A small audio frame classifier, trained from scratch: norm batchnorm, depths [3, 4, 5, 3].
Rows from block 3, named by matrix and row number. Each number is 500 + 25 x the weight over its row's rms, rounded and kept within 0 to 999. All counts start at 0. Numbers have three digits each. After the name is the row's rms in percent of the matrix's.
# convs2: project pointwise conv (model.blocks.3.convs.2.weight, 192x768x1), inputs 96-191
convs2.4 103:506519532486497502489478548512525497476508482495522442474472478521468483504494513492489513556457481456516519510507482522518472510558510536505529518508515543499509500483515503494472462502557524525502484516494488527492506480496522504509505566508527487517513506497514473501469464490502470483
convs2.5 099:488470533475521488511513418490467536507476508473523533509500500496476467498501518511505498446512479516519486501492487529474477496494509492487501526505471535519512483499529490501516514499485528490444535526479527517502510514506522517523480493525483501479471433468511547534521493459516527512
convs2.6 095:517483500503507479482479511522536499507477487513502498489474496504454481432488530481523480571514511503508504509525519518508489475509514455493527461453503508514452475489528515446518485510454476554544546526509518526508508495474513483503509425495541492494500520476468539502483481500487525515
convs2.7 097:507489531479480484529467474497494478484509511501455486467499490506511486507524497492505484545503508524500534483507516484537527500488459525492500499531490517516522493512510514520490516498523492506518450523522511511561488517507478522469476476454450474490485455465503502492474533499500454514
convs2.8 102:513497506504504491491473486483436497479556497503479510505488528498494507493519492493519487612550514481518462483511505480506482501463519505526520541508510521471519459480505506464487480495498507526536481540471505491422529491510480492519488537526539478443504536522479479527509460530500487473
convs2.9 101:472428506494486474527466520522492463487473489498526511499487527533514461495480489512489519475488534502529482522555487473514450455507526472500542476478483521481504485511514519463502531469490499527468471550513483450507471525505518566483515520518489446510506542515458515529546441511493517466
convs2.10 102:513535487514556511470489483523490499524531505476466507498468518522514505552498458508519476501472493480494495516514473456532482488502520509523524516537536517477530517479500494517498489523533521539472478540500497492485503517515520496469508493457514496499530494467542474477517451442472504512
convs2.11 101:508486498466497522498497481492506475508488478433513478468497515501535533497494492495496448511544569491505536483510502491491531495510484478477508475496560489497561534497498493514470494485535461470499507500509479493517513501481486527527516440455518499541485472469452568483498516533503572512
convs2.12 100:513494571502511522528523507477503496552471504528477546513510493493501492537509496493533525491461453464484512515426544472486479489496490478506492515469500489481502508527524520494492530487498495498481456475481509514420524497557492512539505483508464473515494506535513572507486532482471512529
convs2.13 102:508464486477514539491488530491490481481480484483515499491501494496523514520541509496485570502489492507484492499530504540483453502515469566487502489513490452512506498500483488573518528463490482499486468484507490472532457457462510535492474445516467443506487488466492475487532510538473480508
convs2.14 100:500511500484521489510486547477482544489488501526439438507502456514558549471513508485519509509491515532477515489476504483496486490492476499485498514488520485485531487495506487484508496493464490514530469532499469486434504508473485487472488563494551438495524494472515474540506511496484479478
convs2.15 103:489477511494505519500490489476533504495476540518470501548499538493475450494521492490526515538539511450501499530537494515450499584508466532516514494497501495495508529502515536548511521480506497499504462486494512469482479495494519497478520495456515517537515515478465508524497516525494515479
convs2.16 101:495484511516545476511460495504511532469498479467504525501454481511536494493504496510499493491526498515499522508506514530485522563504449528505488511496497452495524502488533523475503482508515504528504564523514496467474523486500526536469508451528484452452526500523466501478471461512517515515
convs2.17 099:486517473482485468526466462520499487512472512520480500535480466461479477518510487499481416535526492519505474494552460499546526516484550511515497489533449472520487485487472486496497491544551475524514559458523499455527492487488502491508515511486458512503486517546517485443481494505491482484
convs2.18 105:513548506493499501514557512482500491524443498496469509501524477512523514482499505492488487440519460529496489493542499515474530447545481471476487501487546463503479511503485490509502510432475520506469453511499510503491516451460528486471499505506515475460519477470501500509501507543472478493
convs2.19 101:496450497487514540513504507502519545526549522524498526497482526508507514496508519479514475468478488488509484476487496500505536524517561500474487504500436514512505508472508477509493503487467504508502488523514515478470484440448489461498506533528466505537482536470500465526523525540517481477
convs2.20 098:506463430482463517506506505496536492528498528502511543506484484527478526517536504484502548517516546489525485499563539469506516501541546497488499499480441519523498515480485509517462493462490491476481469541484491484519493478464484543498497518529473474474498503485530512503496500498490487533
convs2.21 103:508503469509463527510489493504528506500504517532486499470509498489495518486476472510477471542509480496510509531488501506452595522521490483532505485482525524530505486472531503483487521493484496493514519502515506518466497510503511536494487501491473506511484508508475514537474473491513503499
convs2.22 097:483539493491507484510499469491548498509500506494507505479519536530516465517484511537514529496459515500507521511458499501439524471486504490507510516477485510470501512515504487487490458505455504472490525459503464439473503507509505522486498503512493457515524524452484495544518510485496493478
convs2.23 095:514487462467470472505526488473463456468507482506489491454487509484462554494469513508545475440506504444489457502472498481490479527503517509456515526516432525517493514510492514566525500509468482510517546505503464444490514487483476453487504488472497473498466544498457526479490493544492476494
convs2.24 101:478513496514533479474521489474510510510512500466526500531527520472474510496495512536502521457495456464507458512443520478531500523480490472519511457501478515535513482522496476498508513519467514523517505497504522529541488504506487517482487490544470455516494477513485470492480540467467496524
convs2.25 100:502479477499502485507500533488459530514505511481444488503484547495483468475510512494504510476479514484503498504548501494530505484512504540465518487502514483502488484493510475504480498449508474484527501536492535544493481494497517516501497467470512478517466502479501494512512454570500505511
convs2.26 098:521525472509508455490453495537516500491499471509507526467526510490492532505522534474512527474513499500517488508451513496494510463506533445493518516504513500499525505498525511511507510490482490515486563519521523468461513496456482482502495526504518492523467515477536476508498513536501553491
convs2.27 104:495525506502507506531481468508488491410519479515531521515478496428549469521538470500555497586465506506504461497517511483476480491532497455504497505522479486476558513491523487537530504503484500480530476484521510503557509530556513528533497515501453529458526502481498522485498517531502520502
convs2.28 095:495471473518480469484531506481481544507489499487504539489491482456528490474497488499457483590460559481493486498521500506511456465471523470489500497513526482475518516497512507504522497455441495506469506548487507491510526468461488489520506461524536483463492518510508500534497509464543456500
convs2.29 098:481470479482506513501451534506505492506495474490490491455537514534465468462477513521482489533483466472498505491423498496483497486457515496510502484525459516516509476483507534501499488466505467535463493457479469559538506504490505471472480496479496473496503479542476563516507578508524464480
convs2.30 102:490477508509532534509495502500495481485495502482447508470485499519479521516523508508517513485521503504510513487516521548510501520532521521496485511519508535514486453508506495523488497491511482538481536502497492533516503543519487536515507491479463462505495488432466470499501494498548526496
convs2.31 099:491515506517511507517505446502467533518531501534439516465512483506535511473502488520497470526518528490512497544492499491465481535477502511489506510493538524531525549501481508482511505516518522471508538523480488513459517460481492485454499493438445473452471533507526438489476554557465512476
convs2.32 099:514488543542525461499472529462513502542507499491486555443483531520469464479450487523486459477497484459475524520524509478457505506514425479521498510518490548520435520524475489464515487510449453534511571525486524521485519494470440468462519502528487485495486434478544502500513502455493511514
convs2.33 101:499465486476529485512499535500406490507518498503544488490461528495548438522490497507506531488504522418473456492482494494463508543492499499493489499493508500481557478500511502520487488481515550496506499514524492525525492527497510474487481508485450467484524480463527469539506497410524478492
convs2.34 101:510440549504501511500478533518497473490507479553454514539462476457529509487504506508497535480539453501525497479500476461555505526530523464518497519488478534529475477518522488535498487512484482501446478448509502593468482522499517512483521462459512550544510457467529486506508532497470501484
convs2.35 100:500514467503499496477514555486491452477480488576513515495506531465428512494464513520505458504497458532526468485494504490519493496505493513513507482518518541480498520446494490523513475498490546509515520499497509536536482493487515493524537514482420469491512536504507510479518450504446507507
convs2.36 102:493485484486497504524520508480454496487509499510516530498492481498489518492513488510496509486466468522497509496495482498516474450534518478489505460480521447509458500522503492514491500500516509492454465534490494490520506532488463475528498537522476522518510526508503511541499539471462541506
convs2.37 098:481503501511498522466500471483525535501493511507548483520517518459483489498449545500494545453495502505530510475541492467496533429511465448524505505492406480501506498512499482489522479496502539519470505473515498511510487472535521504493505525540497483484516470502503516495474504495508508455
convs2.38 099:497539522523479535481504499496439492489479493486500480558515486458482555497492538517505504540475549507489493476460500468522504517471491507507511496478519481483531496494501470465505515515554523508453527508508500532512480503526517503514479512512444463505482482503519506506502522435490536504
convs2.39 101:510477479508507459483473484492537521518481488522518512492516470539478519481491482487502521497465483492475488538500486475484534498474536506529531515517537496486535491509532515536515489521571479495510500541495503507525498525501470477467510489500516503489479469528475518502478546534490530523
convs2.40 097:516464541481519442512477498492465498494510526505471559516506530492518481522501495517480494480443468503507481489503469477473488530495505495477498524498501522509555504515499502546505474499492523516490535476503473490497511526483470506486509474505533472492482522523496453444533514498529511469
convs2.41 102:501493484526524530504481498494477499489515492481485493490506472522486481510514455514488499494470512533485503484552510509491475509487518512513485502542487494540512492511494499506500494494481511501530494562514522491499491535485466530480505512458517482499523510513514509543495495466498500509
convs2.42 097:522444492489473513483548554475494492484489502453505495504507495528466476485504490510482498434459425436506465480525485472538498497495545445535499512488500527460477507502513518525505510511448534503482549452492513491480512519503466481479494491484457504494499460472485536489528482482564485440
convs2.43 103:513514517524511508493517536510563508480487498514481463516519459499470528503486537493508505519496537539491503516472491513501544547515474481516494504511498513464486498476516481548503500503515544517569503484507528535508499525507529495544496479491511442516542524487538477491509500511524530475
convs2.44 099:493473523512502530495493463468498533509514461528543488491555521536456463478511500535516495509514488479518491543552522483502469501469491530487513512496437494490508477521472516467522485528497484486478481490498514491506507551488485490469470497560493506494482477426517489475492455494490528509
convs2.45 099:490530550521472522516468481494462471519495488475535504469464459492466509489504464496498507456479492485503548459546491479536515499508498476507516485499529497504501511520518478518481534493514490517526570460516505521500524560502538502513504536491466508496479506478477576525547488527456530486
convs2.46 101:511513484491460502487480493491503479537502502488502504542516502490471465425469511501486525498499513453503455503483500477470461553522478484460483471492520457493489485507498514522489475471484444501490500500493489524485505486510515479497513539564514528498551524530484563529485517492510511473
convs2.47 102:505467504513494478492479474505475477515482508603478460534498503492491464491481517506488469542542458477488470471489476481489530463489487532476516470504536500515529516506493498481462479518452476545487499475498475523482489556511526459514509507513498553475470553504457484445484469470510446496
convs2.48 101:504506484530493480519541456515525475530500484513464506489492520470532489489512516505496455563508573512505479518583505535523502481494539450507482507457517514505520525466482510537488496505490502508508535516503529486531502545497506507515514480500411528467506475552475530502508549516522519509
convs2.49 099:499563470524509531483522518477482521474564494491545509506484490521480557503520495461510490496489491486502517488512529506548527521528514525508516508512470497506502527486489504522501521468487485483543496455498509535492494503521518471509517458465435534532516450522500490458525535492552506495
convs2.50 099:475500526492520482486469518521467510538461467525502502470506469549497502538518475460547492516494519523500510479540499488520502509533467460506508508490522509503502505476494477495475510504482485476468489568489474505520502523518475461443483481464533504509516468551529534504488482556501487505
convs2.51 101:499492523529502498505516497523489492524516497514518521457521490565492482511539497503519469514509516473507537547447480520478441485473531482487514526508493516536465502523513517494484476503484533473515475523515507487561484457445518499493486510515510511488518539435512491500509474451513479506
convs2.52 102:510527516497523501514485458519451525471492504455494510489504525517498487522509505532487535484525439513487489499510520503451475496522528550489521502526517507478518505504515498504475500500528567481529518458499490436537492541494493524524491528507533494529486465507511486447507514528517499487
convs2.53 099:499449548482459515474484467479545486550526481473493463505493499514535531519500528514496499473480485455507486520517472536518534504502481492480457463542489512492477512477501513511498521525451461481518566434513474481422503495515463482518525464505515548524490510496516499531514496516479534505
convs2.54 100:495479517505476517486515464474503505539512503549531517525531492513486490479495492516493473481469479450527506511569476520523428518499541492487513490480515495524488488528515502490489501509516611461527561491496521503537480550478503491496479516502480514469515508459462505479482503460470496493
convs2.55 098:486521491527488499511472442500520511580508537481493503514501498498500480521520498513510507485511498418514495508568516491525494538505500562521491502443495452468466482478498515470543492491493523489513515505520537489496502481477497532510481447513507545505515476463478502502505482526459503531
convs2.56 098:513526480521488494497497533507519486506569495568501498554500521490513468540558490496516481509496485512509522536463486490480520490504505466515530520475497541524480515488492513481502545513523511471491489542505489530482473503511527529521469516518533528511504524503504454533511570522466538533
convs2.57 102:505468501457468511509499505503569503507478502505496500479510517534475500468476498481508522508497472494511524485479482508484520496484497536513538537518530506471502514524511495493506480462485485500544533532505466481544515570492480521514496450515508464533505511440498547518529499477508534515
convs2.58 098:501496434543509481520458521488553503471499519483456504456474525465487439494501505534489504478486537462467491475480505501533509509495474504533514549522484512457510463499503512482482511468514509491540484527511527458483510512516513505513489546486412502518502444532531456550498474462531426515
convs2.59 103:479505483483485455499476466513520483552522517441532478526496498459506498512480513514500499562523549520494496501500470496520529455499496536496524489512466495506504503476496496479517496526516491505499548575494496496482488503490497486474506460469461493476517502521485522486493519473501555487
convs2.60 102:502518491487497537495545467509524503481482480542517588526464503469508508475487505523497468526517515495486473522462495534456473472523470490523489510465489488541545504495485485507501478543502528513517499509528482517459508528509488457494543452466493488518489478489496450534502516506473501497
convs2.61 099:471507524489490490509489529530500500471516489535519515506481476499514511510498466490476431468531521517514559508473482486499525520482445512478502503520512469526489486495505516515526466511499554477468455517507492505490492503505546511503527487510531473488521473534486444509502462520482478499
convs2.62 097:527517467514520542517487518513490501474499503476504476442504550502519501482513489506505502436489487485508518530515524500511481515475527536525503515507508514489465520465536515501525500513539474499458509477505480509513497473502468491480493508521507495493513530498554517468478550539492523522
convs2.63 099:491461477498516560479455527500507495478476515506466508510483524526558537508486477499494525539452522474501511488449488486505503493480466536519523523476490495488499490524500495473568522501498544475474510500512511504431523510531506505536492480470484496496488486498539465567496567457551477513
convs2.64 100:482529441497493516519534506511489482467530515504505492518478443541460511492517502491515530490547511541531514495507499487523522560509515518511492460511534499496471507498497513507515471528530523452484448516504503494537505474454480516490498469485497544533486468491526510521509523537511501540
convs2.65 104:489493520505477465505484542482510495525503493436483493470489494524516458495494543506482515512531533515525467508513519479487422541515497556504516469439429490493513495515497489505478535471496502499489534507504514481449495487475521530504506479534481497473490507475457461521508456570466485520
convs2.66 098:525472469492516546508478530509493505503501517549469516476520482546490484491511530501492490527523483479483490501509509514555492476471488466509501482498482497480499501492469521451517483496476531518485481506494509488470522508503518523490520475486459476518519506493451398453484489479479526508
convs2.67 101:505491462504519542484499519519514504489524476489458530544496510502519501481478501502498467468473457504476537517501495538508568547494476488492503530484461504496519518526496478522478501496476518455486464437514493514466512503519495523519484467518556504485482473462492492510570526515519499493
convs2.68 102:479467496494476528499523491510500524530518488523514576527495548486517489483506477483509439476520539538511452499488515485502438463520451506470492521522507470513521497497475510497510485475524487501514484516498519462530476512497491457500507502494523505566470517505530422551489509487508494495
convs2.69 098:547551495483506545502532513526514484476518498472515542496485478564498523533494464499524530470530505482480572512501500513479511532478505499498502491494558513494532453517530496507497503472518520512501440508483528480510494516485533527495468483483461525482512498474503480541471492508514495495
convs2.70 101:496492515519505493523498495508424488496492494483513474471489560482514495517516481478526494545488549493503504519490500493491506550527503462523489522502508529503486525485481510485527513508490531476496505526501476500548500454503546507474488518464536466568495465458544505452489504484470478486
convs2.71 100:525512476494502518541462494516506519508486518422456490468473516452474494480488501492522453490467519496500516508502513493523516482470512532507505499510472506469455519486512485533509478491498555513446474502474483461505511509509503502545485448478564496493508518476452446468505495481514573518
convs2.72 101:529458524507472538473486448492510538517516505473483521472499478455497483552501510505501531505468461460485480503516487471507494504500448497493456532527489505482505494490489494512509489478543449480469519462493501504511491478507519467478484482492452493466505465480531491498493510457512481497
convs2.73 103:498501505495513506482523504501537520477495516509559521558497516496522505497492515495476547502475489522493502502560487453540549442526535458469511486535508519463502519517499486517541493489540476508519473481509479507506511516468501490502497486538509533543486483499482463501484493528517523506
convs2.74 101:510506500496469533496507553496501510546498482482521490484529519455483551492532490491522498534505544477504518503542505522533513505500464573523505433505512528494509503531502526483504511508528475477499507494506516479519516535470437442504493538519495485511538478495482495454517489522455500472
convs2.75 102:526516491488496486483477474518524515500513506502496507500507520537448481509475495482499500511535528528520515521487496532450487530511528555488500509499423498474489521489493497499476486485506499487500504542507528467516483537499471520503501519542502476501495499521475517521474477459503502508
convs2.76 100:472488501501492435489514479490466518508500512502545474501544514481583435530484511519511539469490518460505503509464500481483513517513527473505510501520483481487533478504486477488463555486483482502532528514510518465476522460510476422469532524505530463487484488434500520478521449491514478484
convs2.77 101:482457495482500455508494474518494468534506488480478509524473477471549508495468513497496474525499522474506458490509503569461473463526450534511515484495515489482473474472452518532506473518472509502506525501482519494510508575519550485491507477522514503495468525510493488516484489506472505508
convs2.78 097:501499502502558502491480499473480519472486512509526488528540517456513528516505493510499504505484546480491518483499499491530528502501488497503492500513519505494458485502514495474521497507530553523517454470515460486511520508505523517515482492469531501507475481519489456503507500461506541467
convs2.79 102:505484463505489495503511486471504525512474530529524532448500485472475510525530492485497517517533521482521515523542528532500471465505564525535494483485474501500472499460488508546494481478461530501499473466494472491550527524502502460493514549508499522468504500536483455530506533499516580467
convs2.80 101:489486550483499518475483505490528499484496524482516504507510535536505465551522485504500537592499541472523471501481510522511514479498499481514499531500489524491490495471504503489491488473474467528473537469470508493480485534506491504516507472500496492517490475495515488500503524482500521503
convs2.81 101:514472488484466546494480447503455497476512510537534472465522464460480486502466523478493494475509519517515490526475481517519457505479523529512481510480517518493483526488489497484492483502527489511448487467494504451512494467463486486479492507518486526446515496528449501493490490519521457511
convs2.82 100:519517506505506488459485501483492529485536488509470493493532490525470485500534493492497463490509450526445515501505471498474513443485492506480502529507528458514493464518488482525495485478446499511483468473513492562435488529536490533509507492517531519509515527495522484489489507558546539529
convs2.83 096:499510483498500535507489485478534493554484518542523457517513513498519455502498495506528475486535477520479496473471499506512512474478493499513507467518512487463463452492509496485505510531527485452473524497495467493492515500501465505486499467491492488486502531479448441460507467506554531525
convs2.84 100:486536526512494512526519506539509469487500486471494509504485505504428534514514502494488495516507542557502524467550499506530501503492484517501510530520580510511458535493515506503501482492530494504449503517490514500562508494524460517498504499496445472526510491464560552555488495537474514482
convs2.85 101:491461483522501491499441474521521495517500516474466517473493528514494473503542500478507574517532572447515498496472497464512489528493533545506491474509469539522458513478493509526506520507504493517504474503490489482497477454487531490476529469498500522508522495566480533539509508492525499530
convs2.86 102:475488553486486509504546482476460510503516518431505446497516510499549454514523519502535496526540483494516498481516503459503460514484516494509486491491479478518530477516484473498485503457493481486541485487518512513517508536523521527549474482486417438519528438511489527486481483544470493502
convs2.87 101:500500454491472509479517510525478510488490502532494518475500522487504521503508479499504519508451499492503509508510526453523440494473532475504529508512555496504456513487508479525490502465548494516542505533508497512494517497494515511516512555452509554471566470502527493479532461473511537535
convs2.88 103:486490528508498487513518466518510515476450488543488504511516515491507564518517517502519503574464523515499463518518484501486499557518550539489503537503539511514478477480499488496523505492486545501590546567488477471493493544491510522476532470519470537488484525559495493494508518473501499514
convs2.89 100:484487491467521495485451483482526480499486491519498489560525518497504494486505525502483478532490454495489455487501488527467542559536507495478505501493507457516430505525503514505497505485470512512472509486524492462431522550548508488499492536493491492433484492489504554494483483460499490504
convs2.90 097:514471514513497543515506486522512504505504490522461457523474559453509541513522499510482528498499441513533503482485513528506515528485509530468523479464549548494495480488501515510500477511499510491523509418523465540468507530526473503496507523507495513487508482526476519500526533512507545477
convs2.91 102:504550522508532460474506528539563509519518498514489545512500508509505545508524485466520526449494497503518487511541519538500506538518547508502485514493554513500459529520512499480479500485430487481511507488501514481475485488492508531510492581472479516530491484503478508475483500510521528491
convs2.92 099:487512530506460562470488489481484451507527488497477527519498529479475485488527476519481488571504497498507495475537506506470500526519530511477494497491508508528504480506502506484519475476496436506506520492505491504440470532508474526516484465488500480489504553473531500556492548497494548478
convs2.93 094:500510462511505503503487502531532476521483467505532480496520517513485506486484482488498494496452492530480535502532516512545497486437514487458512507497501500502497477523488517502477491461491523512489523517492502503514492501531460534534490468541491503557512528515533464520481489542477496475
convs2.94 099:512465508511500472505485509482468495496548503545520530529470498501474507507491513495517493499504597460528502504517498512496501511503506475523518473507489461479532536490504468457460500484503490494475454500494446528551475537501493452504502516479514547509521535518507445466510500536483468508
convs2.95 097:474536498510513487519484506492486521472455525505472472511501507549492467502533491506549529453497476515500505486526498503507488542500509522510483522492495505508497479512456502497491510465461493496512476499505526518485504459528483479500518461448547462469503483509531494475460508518452483515
convs2.96 104:510458518524531457517462485514487498511484508512471522502494462551520471522498502504485488487500503479494529504554516518486529478518490504491479502521507521488542496498524530494517518456494463496521465493503516487509501523495509497536504501472498419512482539434551487471497498519502480505
convs2.97 097:493460477502492531497534508501499500452448485503526502455476504523488489504511479506482537557500539485522486483424499528475541518503453518515499501496510494507517498490502509509539530483452506552488478538518514465490495499540488488528504481479512528512478532523535529459500531500483466502
convs2.98 099:477486512499533506519486467495490478469484504508508500468466526553439490479523517521474475514532545501468489491592528458496458530496502523495482493468514490488457481471528494529485476482508447494467482432497495558541510484516500521494508475472453486486525541489451542485495510553513482502
convs2.99 099:547536547474528503491496456509532529489500511532490509508470491540499460488480510474523507491463468491476456507498469493522503503514515540514496468520516511489464514522499495497487500486534494496484503494506524466514504513515475512527467478447490514486525496504502525498465500492483446500
convs2.100 099:480505515474500526483477512484525525536508497498485575496486506473506510490508492480499476466478515554525542522506497534448526497522463463530523478508527506495464492511486518482537495507500525490527450462479502518518510527489489482513513482562511492469528485508551489485480497551518485459
convs2.101 103:499539509511464499528552488478524524510489508545506503510493491482494477511526492506496463501521474473503505487496506535488552505510502514495503506505503530477530503516522531483536535500482488530500493496518504503500516534515500523478535496505464510524494499581461536485478480487497468483
convs2.102 097:473511543500488504504523498498543499488494488534548522510505512537519515482479507492510540457453471527464511486548507454490488495491549524483492548491507512493491535523481481565479497501497471506510482424466495517479492479475484498529483501475484521482476508490498503499513523450490513475
convs2.103 102:471517490504515476491448529495474487539564542547498517490500510486465485474544485499513483445544472507512519488467503509540463468532507483516508493480561535507507482488489510513486509507537524505468516499529492543470476531483530501481490533500485531499538501500479493486507477494532525486
convs2.104 102:485496523487522483495555482544501466459575493543497494490509509498491543490502465502464479536502504520466544488557501464502464514507494482481506488494558499485550508493513520480521505509533481510482473532507489555527488517488528477489518552443513515520474564503524498509478541508512522525
convs2.105 095:478508481506490525541599489508514470491531510499523524518486514539532489509538516498522479496492520518480526510494500513502571487505561494523522464509508474514486524537469497497485475548527482510574540490507492454566486557460445480512505507515503544528494486527527461502515502506498540497
convs2.106 099:514512458476472524495470506473463523500478522491497517502487534495498406514490516496484523542466489517530512515499510482500496515539496461481499570514467502495485519519506536498500478560528482491528527517485504534445511462497487481505520526509527501553489533442508530448520547519520484503
convs2.107 095:473493480520499473531506511524475530480456497513496538520493488480558514466504495514489477492469424524498496496551492485557492488476473446486523504517505464492491449524505490474523470528503525484442465449510518500495502481494532495470490493487521544513475458530490472545479512475493486483
convs2.108 101:493515454503469494478436498495489487587548468505517452478495489435514546485511499490486472502467514514480545492530473496440472471490472516506509499543500481502536496494502492457501494546527503497512506513517477537476501520494518497508530546516494515460535481497468502484509452497537525477
convs2.109 103:527477479476496496501529518492459502486477524479520508473474498503502472462500501484503493469542498529513469491533487547548508528489455512513492496495453535515499500516527506529519506501493510493499481436500497489526495471484474490493520465499512571488512489549496494507497547509462531566
convs2.110 104:491523462474488501506479541492440489443497502536529456526511516476566487491534542485519484477492529502518496499499523497518461491524490501498510483492472488486499543491529492480498496521534525499531459504476454508505479528483497504481511541531460505549501496531527491502499465494497525484
convs2.111 100:480485480487498538513475445517510457449525480472503515537530465473505498487465497518497503457498511466489505482502468502539462478467522491472498507512473501508517501513512487484495503524486450502484487487514473480491493477517505494501490468488498482419514550559506538554487497502472472492
convs2.112 103:504488505503474535515521464512483471524485501501502441481522518530501524527484519498516545490489457457513517521529486533492473520518434486514494479503521518518526516504508513509495469503485502483478513500501460510514501482539523450498519476526576503491490498538468572519496479496509482454
convs2.113 098:499508456506535518517516531510495504463519503510517484494503481478473546499510525491508531531436475542506478492528468548506528506494518478488501517487542506490479494503490484531523534522504476526475536526501518541490497510507496511532529557504433504496530463541476510512495543514497501508
convs2.114 102:498486478497508512496504496516473499486517475502480469520528526476470496486470499497503492496555525508513518537466523490468479518500429506500490507535504499549460532481488502453499519522546487531484521500516485535486473523564502487543490461487467468489541502511506459427499469521476492503
convs2.115 101:497500475471517488507481476535502471501509500577506524462485510513495505506507482490496515533499531496547485505581503523473533521509490519487483505506455503522514506474476489505514506518513483458491470531493492541444505529504495515535520517451453455493519503456514516452499507529508494492
convs2.116 099:498463521519476494513474554492519481528471513489531495479500475522478491466490501523507454461495480477486524502472473490488472569478536488509466513505472473501452508503514485452495514479521466536454499488515517515542476507542526488499542510520491506472501512451512458550504484462475509483
convs2.117 101:491538519508490456475541459507462503490440521514499537531515490446517512535482502515516470506527481465525505515472509493512496510518537510483502532508486468530489474491505495537493518527505541498510538519484483538445498488523538483508493522504518423480505476482469515508517518491447523520
convs2.118 097:521528518484495503485524505505524479429497485503532514500493499467482466515458503513513474444462465538540489519429505482532495483522444452511502504510488491497511505511485499501511502466474475502484482517477523509503510523461505507494538489517476525495472520485492440516526482432488472516
convs2.119 103:524467500514506498528506495473498529482484513481472490507488509494456467470506484493535493482478454492503518496535528506459423497463485490497505508493498476484521482512509525570503468467497511536479460448492532473510513499527502535510493445474464470516525512482518542464520496478468485511
convs2.120 102:504502494472511540516526501529544475538532506467539531493484499455508481522480474511514513432511464503502506485464496504481469530473528530493517518507491461515501502480466455470491504482485490511479490485526463513486476512528555547499515477483494506526497520528516462483493529466477444530
convs2.121 099:499526431488525448511479518517469522523528492471497506517495538489504526476512550478500480442546471516509503512478474478473511495490446477504496493496489483484511468490493510524562507523465491498450519572509542499509502543528486514470486433475509507478524430533512536485515551489513538505
convs2.122 098:493531486485485475543492570494540494509513496518510495532496520499526492475480499510510455522501572454505481527465494502532545444539535495494504459525523443483484504535510477510505500510512537483496451525496504470524519490461478495531497532548481517524514532539489467495521535516470481500
convs2.123 102:512551497478494485498539482508519504547503490516427508478513506541487481505500500507485517458507496476486517474431483447543542486511485540486484460486539497510475508512503480469493502492491513492515585520502509480495511478489508498489519475461524457457485515454461462481496473544508492504
convs2.124 103:489507501514522470512553495511502509527483490514498511467468520489491507487507504490501495520502453448528516486502509494522499509497501503517510489487535492512512478535496486464514480477518498520515510422501466530444485528526495501489510492497473562458490452476512512479513495405511513544
convs2.125 098:517500481493467533480514563497524490495512472476517498523508492457442538528505506505474491469452504476504515495514486500473535495485512423508524460520513513538488495471487515478512484498471513468495519500525457546529482538480479475517500510486485493515542545454530504481498493478512507493
convs2.126 099:473513467495500552502488494506515541475490499457494444531526472529463542518487508531492505532475513491478534512487500507495529472525443443522534546482504495550467459474517479482511491496546520492481480505498491489491513480531491505482494503523478477494517511460514521453508507506472547504
convs2.127 100:505508476498462438501501438499478485500530469468531533479524533459512536466475500487498513472456500494489488503514528481461492510456489490511498441491524502518489497500476499477514511537557441509528530483516506501517502495469487485471518510523495538467516510556514525501523529514472506477
convs2.128 098:483554517469511514496483551488504496522513510479461498493485532550477486483473495475467503511499487472470496464543490488518557496523530488509507481500481484492496548505477498482474491509450523495516542519509490485480473474471487530482481501487543474540506501483458506508501493494480518518
convs2.129 096:495557483495516470466461478510524478463495513552489476550506466529525514496476502461530467503508518485518492508479522518495538547505435465525482507487555506526548522514507499493494503507482492497481471536492505497536490536507475507504515466464518500486493493519500526492488494488517482523
convs2.130 096:503497527479496462491505501495472514512513512461476459490540494494451479482531485520509472480524461500470473499568492510516485544483484504519510465520454519494418503496510512465508529514519469481495531522498488466493479531477429506537472440487488507499455476540498449518535514457478497500
convs2.131 101:498525474522512513508415539478502507506467491495490518494517499415534483533498497489508491480501510493506536490458493503490476475472493460528503505483536485480516468497478507505520498497501541517530538523490517505512479575531496526495494451539473464532513492466527507537487496478496522522
convs2.132 103:497526542511514490489527483521529492444476479460527505527506486475491491506474510487503496530484482518538417505494493526457493511504511515542486537495533499507491499489520486520516494525535507481499543493514477481522493521483467542516510472501491450503453473553501525490482461493449478492
convs2.133 095:506513483478535501515563522505531480493525478528495554504462552494504529493492475508501507546457520486488505519415488502512506494515512454479508492512534508504497485491518507520516476532503494480509548542509506500447472521524476510491515497477488502509477563499483521495488491543488513510
convs2.134 102:493476515473539500502525546492450457506514508470511505515499517482453555496493521513495457450543490494503508494518497488543461473498494516478490521496578512500473515516482511514490500513509492474507511553498488573500488510504479438516473501493515523510533547441458511524509487564508508477
convs2.135 099:488493554495474484490541535497492497550509478477483504513525552522582507487500498475488525510497504555460526509453466509526458491444511522519502506500529464492521530470485499527486513521443480479521489493492503507472476474514508484510517487506553462493467536465484518432495487494534488515
convs2.136 101:487533552511520519489497464485511494516530513504504530493508488521506498491501493507516500444507511493519531519540505528525493493514439553534496482520470488505486469514514495491497507483486463501480491542512509486536510531501505460474477495513450517488538506498516507437471499496458525491
convs2.137 100:493500510538492496513496562472487480530508499502521480478539499500493497482493491491497507540512485472508505528493536524521496535445515508485514496514539496513469488506490531488518483492510510526479459498494507532468505517502466506506513574558508491474480533552560515556481515486498518463
convs2.138 102:512524507488482487500472507495573528505482545443493541483493512485528511491533460486508526502499487476493488506425491491507521460466474452527518498524465517486548520504503514483494539499458528501489492427514474526458491521445498520477485465533534514455484498482466482552492558455468512488
convs2.139 102:486517489490499482485516495500562481506539497487518573457494541492504475509494486524477512509538528522489542475478491488466503484484448515498519511453546495475527504524478515548513513495529520496505508480499507486459505497478519508494503515487517520457481557542503511506493495498563545484
convs2.140 102:497518474450522469508477531484451504511542498547483508476490537553416492502523471477468549492488509517488486492512488516489455497509466484452508498511501524502466481494494492486526497505511450512485492461479497484482525446523486498484526503451533504511527469467490512520487493441505484501